config = dict(
    model='image VQ-VAE',
    train_examples=22605,
    downsampling_factor=8,
    encoder_arch='vit',
    encoder_qk_norm=True,
    encoder_width=128,
    decoder_norm='batchnorm',
    decoder_upsampling='nearest_conv',
    optimizer='normuon',
    nesterov=True,
    orthogonalizer='polar_express',
    grad_clip=0.5,
    steps=3900,
)
Rows from block 1 of the decoder of a small image VQ-VAE, named by matrix and row number. Rows with one number belong to one channel. Each number is 200 + 40 x the weight over its row's rms, rounded and kept within 0 to 999. All counts start at 0.
Before each channel's rows are labels from the 100 images, of 14976, where the channel reaches its highest value: "top examples" is what is common among them. Only what is clearly more common there than usual is listed. The data: larger renderings of crowded toy scenes. In brackets: how many of the 100, against the usual share in percent.
# convs0: first 3x3 conv (decoder.mid.1.convs.0.weight, 256x256x3x3, each kernel summed), inputs 0-51
# convs1: second 3x3 conv (decoder.mid.1.convs.1.weight, 256x256x3x3, transposed, each kernel summed), outputs 0-51

top examples: blue object (58 vs 28.4); its colour: blue (39 vs 8.1)
convs0.7,185,212,232,220,161,219,136,212,214,161,158,183,221,329,241,162,225,259,169,190,182,191,191,82,177,164,190,144,194,196,199,191,176,242,260,197,228,192,261,172,230,188,149,218,167,188,199,233,226,150,205,266
convs1.7,195,214,234,210,207,164,258,250,221,238,242,231,165,208,199,164,201,206,203,197,229,237,200,152,224,181,190,196,185,151,213,213,265,213,252,207,178,143,204,218,215,274,257,240,278,256,231,181,183,213,139,149

top examples: count: six (46 vs 19.8)
convs0.109,189,172,215,249,202,195,130,160,180,198,213,176,179,173,243,167,210,187,182,171,126,152,197,219,185,206,234,208,209,160,189,230,192,169,177,224,221,105,201,149,91,201,144,271,169,157,320,157,202,176,185,211
convs1.109,247,223,203,221,154,253,222,139,228,84,212,226,159,202,215,257,116,267,241,236,156,169,244,167,220,134,194,196,249,210,205,223,208,222,248,128,249,199,182,201,248,220,186,184,209,217,177,171,153,185,265,238

top examples: its colour: red (28 vs 8)
convs0.255,241,182,175,196,224,199,147,208,230,161,212,162,216,220,277,162,211,205,209,197,209,254,257,240,194,211,202,181,238,255,189,204,196,250,194,220,205,248,249,203,247,238,206,181,196,244,239,255,147,184,208,228
convs1.255,163,155,281,254,206,143,177,196,163,224,154,248,220,202,177,259,178,171,203,197,222,223,219,165,192,226,268,200,227,264,214,167,151,181,195,178,155,157,198,108,155,184,261,188,171,207,195,235,195,210,219,159

top examples: light from behind the scene (59 vs 25.1)
convs0.84,122,210,183,150,171,154,156,177,195,227,179,175,138,171,174,149,165,213,243,202,225,202,169,206,177,162,214,230,160,209,243,218,199,197,254,176,129,205,182,222,228,146,186,191,216,203,222,182,200,182,176,197
convs1.84,301,190,257,213,323,228,195,207,231,137,147,186,179,238,191,155,199,187,230,226,176,166,165,173,209,276,121,184,186,263,197,193,181,191,114,243,263,229,229,183,191,182,194,212,225,170,162,191,186,229,210,236

top examples: green object (62 vs 28.7); its colour: green (41 vs 8.7)
convs0.31,150,211,130,181,183,228,145,196,232,204,190,230,121,169,237,242,242,216,220,202,210,271,145,204,220,232,297,183,143,188,186,210,213,159,197,190,225,219,220,154,133,216,126,165,135,171,154,183,279,200,198,168
convs1.31,187,249,169,185,149,242,186,240,277,320,211,226,338,178,155,139,221,217,176,157,189,192,211,175,132,177,167,188,170,136,216,157,236,180,202,293,226,202,271,233,170,209,194,222,204,188,229,174,220,221,166,166

top examples: white object (62 vs 28.7); light from behind the camera (51 vs 24.9); its colour: white (32 vs 8.4)
convs0.127,158,195,153,151,195,154,234,203,221,219,186,174,206,246,167,173,197,218,142,206,181,235,160,161,187,186,223,175,160,186,140,225,161,193,236,264,184,230,202,156,262,229,159,167,214,159,117,210,188,195,156,292
convs1.127,210,197,143,193,237,173,217,171,247,297,237,250,207,259,239,226,156,189,185,196,240,227,133,259,216,181,185,199,162,160,210,164,255,191,133,262,147,175,236,258,190,253,184,265,133,183,225,254,148,129,229,171

top examples: light from behind the camera (51 vs 24.9)
convs0.194,261,163,198,229,161,202,173,238,220,178,226,142,250,228,252,105,270,256,175,177,153,217,230,217,159,189,285,170,254,168,265,223,194,257,192,250,261,197,208,187,283,229,241,155,149,193,207,216,173,161,171,183
convs1.194,133,202,210,197,153,160,260,186,175,229,191,213,175,168,222,233,96,221,214,159,305,207,158,174,223,171,246,286,247,208,197,204,208,203,177,186,141,162,207,175,193,222,230,203,261,189,227,199,210,228,192,182

top examples: red object (59 vs 29); count: six (49 vs 19.8)
convs0.37,239,198,197,157,190,192,142,220,184,207,220,174,247,185,224,197,165,176,151,186,248,199,271,242,235,161,203,192,292,206,171,153,287,152,177,213,237,173,240,175,213,228,196,221,124,226,266,265,180,201,188,156
convs1.37,161,164,241,255,223,231,204,207,251,138,119,227,206,235,143,158,150,239,231,172,192,265,225,164,161,228,181,225,208,296,216,201,242,209,189,206,250,262,165,249,149,115,178,186,203,197,174,173,178,203,258,242

top examples: light from behind the camera (57 vs 24.9); its colour: yellow (28 vs 8.6)
convs0.180,301,236,159,219,133,233,224,235,106,181,177,204,138,254,165,186,188,214,200,233,162,202,86,203,164,185,224,210,172,166,186,190,198,152,210,251,234,179,225,184,143,150,236,206,163,193,139,219,205,196,192,249
convs1.180,107,189,156,220,165,157,233,203,196,286,180,160,225,145,177,133,204,195,127,243,236,254,223,134,283,254,204,215,189,211,193,170,220,140,157,192,120,180,140,184,227,155,160,281,222,205,162,185,158,189,159,262

top examples: red object (59 vs 29); its colour: red (33 vs 8)
convs0.234,179,166,152,180,142,174,178,203,174,165,167,190,72,189,240,131,201,271,212,241,207,173,115,214,210,170,243,167,235,156,212,228,296,119,169,273,200,121,154,207,264,170,214,180,134,187,220,181,180,190,119,204
convs1.234,204,240,246,234,228,172,242,262,264,209,183,175,236,237,144,175,139,152,221,183,162,257,243,171,199,244,178,156,220,200,91,231,176,158,187,188,214,229,202,174,149,240,164,221,173,264,268,289,167,250,185,175

top examples: count: two (41 vs 20)
convs0.201,258,246,189,125,255,262,300,239,187,215,215,217,188,139,213,259,187,240,185,171,202,65,254,195,194,219,161,221,134,137,201,232,169,215,189,245,140,265,149,231,172,201,286,200,252,169,239,157,166,169,220,152
convs1.201,178,117,191,253,271,229,274,152,202,181,248,100,232,285,191,160,157,207,269,167,217,294,202,243,189,167,194,199,207,156,157,173,158,193,226,160,192,218,245,147,214,218,164,206,190,196,103,221,224,180,203,240

top examples: light from behind the camera (56 vs 24.9); its colour: white (29 vs 8.4)
convs0.206,260,115,231,226,163,231,178,156,216,207,195,193,192,209,231,74,226,235,209,251,225,196,200,309,216,216,196,205,210,138,153,248,151,211,192,185,230,192,178,187,190,146,197,225,184,197,149,189,192,237,165,253
convs1.206,202,218,187,150,152,203,263,236,115,263,241,147,191,177,185,277,195,233,152,207,245,192,183,153,234,161,198,238,220,201,222,162,294,170,199,230,163,218,225,193,168,162,204,201,238,202,128,256,167,194,160,202

top examples: its colour: red (27 vs 8)
convs0.95,205,139,173,232,174,243,191,154,230,225,204,161,178,150,138,190,274,244,185,155,116,246,201,140,213,213,283,156,197,229,194,160,208,218,253,154,257,129,182,202,221,163,175,153,221,201,217,179,253,194,241,231
convs1.95,132,159,218,214,260,227,245,212,229,279,190,214,185,269,183,225,140,161,201,263,124,226,232,259,160,180,206,126,248,159,239,174,226,225,137,266,182,228,178,203,124,156,153,222,173,152,241,213,128,206,207,193

top examples: its colour: teal (28 vs 8.6)
convs0.252,156,157,106,228,220,190,199,152,203,266,196,199,218,215,184,255,135,234,166,200,106,241,185,168,183,169,297,232,193,203,182,191,270,167,266,212,202,221,221,196,120,173,169,242,248,168,222,166,185,222,245,232
convs1.252,222,178,203,171,226,169,167,158,228,201,195,191,218,279,253,177,220,247,267,184,211,116,265,169,208,219,186,211,192,203,227,229,177,230,127,201,257,203,194,167,283,206,190,245,251,208,176,206,234,244,235,166

top examples: its colour: green (26 vs 8.7)
convs0.128,254,234,178,178,177,196,115,198,256,178,201,163,167,222,224,297,176,133,170,233,249,81,159,188,194,197,233,191,237,170,192,176,238,153,189,198,242,196,230,186,100,174,177,201,145,161,220,260,161,149,157,222
convs1.128,207,158,238,237,193,225,211,200,240,209,126,196,181,199,170,117,203,242,185,251,176,203,217,234,181,229,187,190,217,214,191,147,205,219,206,200,242,194,208,203,184,210,173,230,183,236,141,194,221,250,163,221

top examples: count: two (47 vs 20)
convs0.167,205,153,236,188,184,198,209,186,246,235,219,223,208,179,177,183,175,188,199,189,209,216,153,232,188,243,203,184,182,161,175,231,205,197,5,169,178,192,173,210,224,225,207,197,195,181,199,240,221,202,166,143
convs1.167,246,188,178,219,168,195,277,239,153,177,207,206,247,184,194,173,248,201,133,222,285,252,274,220,253,173,211,143,194,241,202,134,162,209,193,156,182,197,158,251,201,195,196,179,177,229,251,151,227,224,218,206

top examples: its colour: yellow (26 vs 8.6)
convs0.158,145,171,156,215,170,214,169,190,269,193,222,180,185,174,192,131,169,155,173,218,144,244,155,136,233,167,186,159,127,147,184,163,153,198,298,268,161,213,182,119,109,135,143,213,186,178,201,246,236,154,178,201
convs1.158,254,158,127,228,188,230,209,131,252,210,170,188,234,281,150,218,233,238,175,228,156,165,159,260,134,247,231,148,231,208,116,196,187,251,229,175,279,177,300,197,228,235,192,199,215,221,129,252,118,245,287,233

top examples: its colour: blue (29 vs 8.1)
convs0.4,158,157,216,213,202,153,237,174,221,202,178,155,202,268,152,247,196,230,233,160,167,177,204,181,176,186,225,193,153,193,185,191,203,271,226,160,190,177,171,140,157,157,196,156,244,203,157,277,192,179,207,171
convs1.4,111,197,183,234,170,259,165,179,242,238,266,217,239,211,144,247,263,251,162,168,215,144,145,188,176,157,187,252,168,176,190,245,194,187,158,192,146,206,173,181,202,288,153,161,228,242,228,242,270,133,129,205

top examples: its colour: purple (26 vs 8.3)
convs0.69,251,220,179,210,113,166,185,147,192,207,212,190,207,243,243,190,223,264,218,136,199,286,223,189,196,233,183,160,187,236,298,176,214,287,193,246,219,141,186,172,211,150,218,162,175,147,325,181,165,213,279,189
convs1.69,168,170,261,278,187,196,243,188,188,137,134,236,174,188,230,135,187,161,171,202,305,215,206,186,180,166,243,176,248,163,190,203,228,224,226,153,208,235,203,142,223,239,203,238,253,190,201,213,245,193,253,190

top examples: light from behind the camera (58 vs 24.9)
convs0.101,302,200,156,247,159,231,155,264,253,214,188,184,112,199,169,187,249,240,295,287,203,218,140,262,201,229,243,171,230,159,189,226,223,246,226,160,238,178,272,198,235,204,229,205,193,249,146,171,190,233,147,237
convs1.101,162,212,155,176,224,188,239,263,179,239,211,138,240,173,197,203,155,172,111,224,189,198,170,206,234,237,209,206,234,223,200,204,163,181,134,230,248,175,147,191,126,205,179,192,156,119,140,217,188,191,179,177

top examples: its colour: red (37 vs 8)
convs0.67,144,178,118,212,145,199,217,162,216,255,217,150,205,217,203,224,208,196,217,161,230,120,248,164,245,259,171,170,156,206,214,148,205,155,120,210,202,154,199,206,342,124,239,184,96,223,298,181,199,212,142,207
convs1.67,188,193,182,231,202,219,149,235,148,211,197,236,170,170,152,162,171,199,226,183,248,141,257,171,224,226,262,197,158,190,244,298,131,237,213,171,206,219,158,146,223,190,147,183,274,158,191,156,177,200,210,167

top examples: its colour: purple (30 vs 8.3)
convs0.121,128,188,147,242,104,177,128,182,228,208,224,227,164,153,211,175,198,321,188,188,170,203,175,211,221,225,222,205,202,197,295,203,240,209,266,228,241,158,195,211,215,158,192,222,238,176,287,235,205,210,189,186
convs1.121,296,273,284,223,170,248,224,169,182,134,230,215,151,183,200,188,114,164,232,184,142,222,282,217,180,226,197,213,258,163,245,286,137,182,163,170,169,232,221,134,163,180,178,195,234,188,293,158,184,161,242,150

top examples: its colour: orange (29 vs 8.1)
convs0.1,110,199,201,236,137,196,173,209,224,190,182,176,149,205,223,143,175,195,200,217,189,139,186,158,128,161,273,208,187,254,244,243,158,177,193,187,226,230,139,183,214,192,216,223,173,222,194,192,197,151,213,215
convs1.1,205,180,208,261,189,220,151,137,208,200,204,240,187,257,195,213,241,122,243,287,184,300,199,263,188,298,211,217,192,226,129,204,237,241,225,177,229,208,159,151,187,276,160,216,201,239,185,263,166,242,173,139

top examples: green object (58 vs 28.7); its colour: green (39 vs 8.7)
convs0.14,204,197,181,221,198,222,190,168,178,214,268,199,149,178,268,180,222,203,201,230,217,241,178,204,222,206,206,144,194,194,266,225,225,145,215,214,298,145,193,219,124,120,202,274,216,231,206,253,230,294,234,154
convs1.14,161,197,157,201,208,253,191,201,233,283,160,140,188,194,144,221,210,249,222,241,175,170,160,241,147,246,204,184,223,216,232,210,229,224,239,205,207,229,271,223,192,188,218,149,172,197,130,209,216,220,182,201

top examples: its colour: yellow (28 vs 8.6)
convs0.133,213,232,145,211,133,221,111,177,216,183,185,208,164,257,136,207,199,190,184,211,177,174,97,177,169,176,252,197,181,161,200,178,184,161,275,147,127,231,244,207,225,170,173,236,268,172,153,209,186,194,160,257
convs1.133,167,116,228,214,187,207,183,217,170,259,132,124,259,203,204,251,249,183,123,171,147,149,234,157,148,242,110,197,181,253,238,174,200,179,216,142,213,101,199,160,129,198,198,244,142,178,242,248,228,252,148,274

top examples: light from behind the camera (54 vs 24.9); count: six (42 vs 19.8)
convs0.80,205,201,210,230,134,209,182,158,190,199,221,199,184,202,156,281,224,180,226,192,274,258,116,204,200,163,144,189,153,168,200,211,184,186,227,180,222,260,206,188,181,201,146,252,189,205,49,230,141,170,176,194
convs1.80,129,170,240,267,201,236,225,223,238,243,246,203,227,207,233,138,254,184,196,195,122,246,252,175,128,184,244,211,199,204,208,228,241,214,185,256,188,156,208,242,146,193,150,216,221,201,242,197,213,205,202,234

top examples: white object (59 vs 28.7)
convs0.173,253,175,187,217,181,198,165,267,197,176,166,172,110,218,137,168,210,164,286,169,262,259,161,266,117,221,178,238,180,192,176,184,174,103,175,188,231,225,222,213,229,227,186,167,181,156,163,201,252,256,219,289
convs1.173,182,199,184,166,232,187,224,196,144,225,209,244,129,111,159,198,183,198,116,269,224,186,163,191,169,190,222,252,209,216,248,188,237,206,147,249,139,150,148,215,170,219,197,181,115,199,182,163,143,155,138,138

top examples: its colour: green (31 vs 8.7); its colour: teal (28 vs 8.6)
convs0.27,165,149,225,246,228,155,210,108,193,263,224,186,181,202,240,191,232,257,284,199,229,284,187,223,200,192,177,156,162,168,215,220,221,205,218,242,268,270,148,198,228,230,163,200,146,206,233,158,249,218,270,225
convs1.27,256,228,136,163,213,231,137,233,203,201,142,113,170,144,114,212,193,226,162,193,264,125,235,178,170,273,221,291,198,192,271,220,204,214,137,233,200,148,253,242,160,240,228,162,241,232,192,257,215,261,187,245

top examples: its colour: teal (26 vs 8.6); its colour: blue (25 vs 8.1)
convs0.200,145,142,164,241,192,184,128,233,131,203,111,166,144,176,217,194,189,257,209,238,213,195,230,236,179,246,275,151,285,157,157,220,227,306,204,154,259,208,154,211,254,235,153,219,199,201,183,195,166,207,210,206
convs1.200,152,238,191,172,241,166,197,138,220,163,215,157,100,170,186,206,209,183,232,152,237,123,196,214,220,257,234,218,178,151,202,188,269,254,179,250,215,200,215,231,183,222,227,126,196,254,192,242,232,153,187,183

top examples: its colour: pink (25 vs 8)
convs0.21,231,165,171,178,126,190,132,172,250,150,152,177,174,182,149,176,312,200,227,178,156,200,188,185,160,177,286,225,196,171,183,178,243,162,217,281,187,251,239,192,212,204,176,222,237,205,97,166,192,181,218,228
convs1.21,110,234,204,209,233,184,218,289,226,213,219,211,160,184,241,239,139,205,163,250,213,172,129,171,277,232,212,216,205,267,174,169,195,216,264,192,135,197,186,220,152,192,146,259,230,131,241,248,247,207,187,166

top examples: its colour: teal (27 vs 8.6); its colour: blue (26 vs 8.1)
convs0.91,209,193,173,240,182,197,123,166,165,205,158,195,181,181,209,246,224,222,225,179,209,294,218,146,165,228,285,240,186,233,194,227,236,182,233,224,161,220,159,161,179,183,146,222,239,156,170,127,200,190,231,156
convs1.91,240,244,249,223,220,226,232,210,237,167,234,230,232,143,193,173,186,190,200,165,167,100,144,202,221,194,168,151,199,102,252,214,226,170,145,152,211,249,233,221,256,233,250,124,184,197,228,203,172,227,217,187

top examples: white object (58 vs 28.7); light from behind the camera (50 vs 24.9); its colour: white (37 vs 8.4)
convs0.82,166,175,236,196,178,172,215,299,174,120,217,151,105,294,167,137,319,191,177,165,175,225,197,160,202,151,188,201,143,164,232,168,136,197,245,175,235,264,247,201,217,128,186,183,166,164,189,174,191,187,228,255
convs1.82,174,196,215,222,198,175,193,218,225,243,213,195,177,192,244,210,132,106,204,146,239,254,190,181,220,108,208,198,190,223,180,237,253,139,195,250,117,210,229,216,208,250,213,184,285,184,171,235,182,174,126,202

top examples: its colour: yellow (29 vs 8.6)
convs0.117,208,140,195,189,208,264,153,221,205,190,234,148,187,228,221,215,182,155,283,247,197,245,156,224,199,193,264,251,162,198,142,230,177,247,255,145,185,184,155,216,162,188,169,177,267,264,218,164,189,226,265,245
convs1.117,115,217,193,185,162,202,137,225,232,192,305,222,208,117,245,254,192,226,221,225,133,244,239,181,205,227,182,212,252,203,181,104,251,224,226,267,146,236,139,154,235,145,164,231,195,140,161,193,184,206,149,231

top examples: teal object (62 vs 28.9); its colour: teal (48 vs 8.6)
convs0.168,158,171,190,221,198,183,203,148,187,158,173,167,146,200,170,267,188,245,183,167,199,180,159,228,214,208,233,203,269,186,228,176,252,160,180,210,175,167,193,167,192,195,172,240,182,173,141,184,175,199,196,263
convs1.168,230,202,186,215,234,212,227,207,219,212,285,166,200,153,193,149,151,181,244,186,206,200,253,123,111,190,195,270,144,149,221,137,279,219,196,178,166,183,185,273,164,216,205,198,224,204,272,237,180,163,244,234

top examples: its colour: green (28 vs 8.7)
convs0.182,220,252,217,164,231,286,163,148,168,178,241,196,176,191,255,211,182,210,256,212,202,148,190,231,157,176,231,188,212,176,214,182,202,173,314,208,270,178,125,202,177,242,206,245,166,193,205,178,258,247,249,176
convs1.182,162,235,160,160,219,185,186,212,221,307,215,136,275,190,156,206,234,204,180,215,217,162,162,207,141,211,150,170,147,233,192,188,202,213,186,232,230,198,161,271,159,215,223,227,163,174,104,245,202,256,200,233

top examples: blue object (63 vs 28.4); light from behind the camera (51 vs 24.9); its colour: blue (36 vs 8.1)
convs0.138,148,191,171,307,276,216,220,157,213,153,124,219,143,252,203,240,183,264,117,185,203,100,206,226,220,190,121,132,213,162,204,209,197,205,268,163,174,169,179,171,210,96,182,261,214,155,219,136,194,121,224,221
convs1.138,143,185,209,185,195,142,207,195,189,214,208,269,227,198,236,85,229,158,202,192,162,213,200,173,209,168,188,233,185,177,197,164,189,191,183,216,236,275,164,206,209,235,162,195,207,249,227,147,208,111,123,222

top examples: its colour: orange (26 vs 8.1)
convs0.44,183,209,222,204,195,226,169,164,182,154,230,184,213,203,178,194,139,187,183,185,102,160,183,174,176,211,257,229,116,236,152,194,179,158,213,224,180,165,185,179,188,174,212,253,229,177,118,169,199,149,218,168
convs1.44,224,218,240,192,187,202,168,222,189,295,198,208,134,223,242,213,158,161,229,244,160,219,148,183,145,229,239,190,181,202,159,213,267,164,203,150,229,237,204,194,264,299,114,208,177,190,211,227,202,209,206,264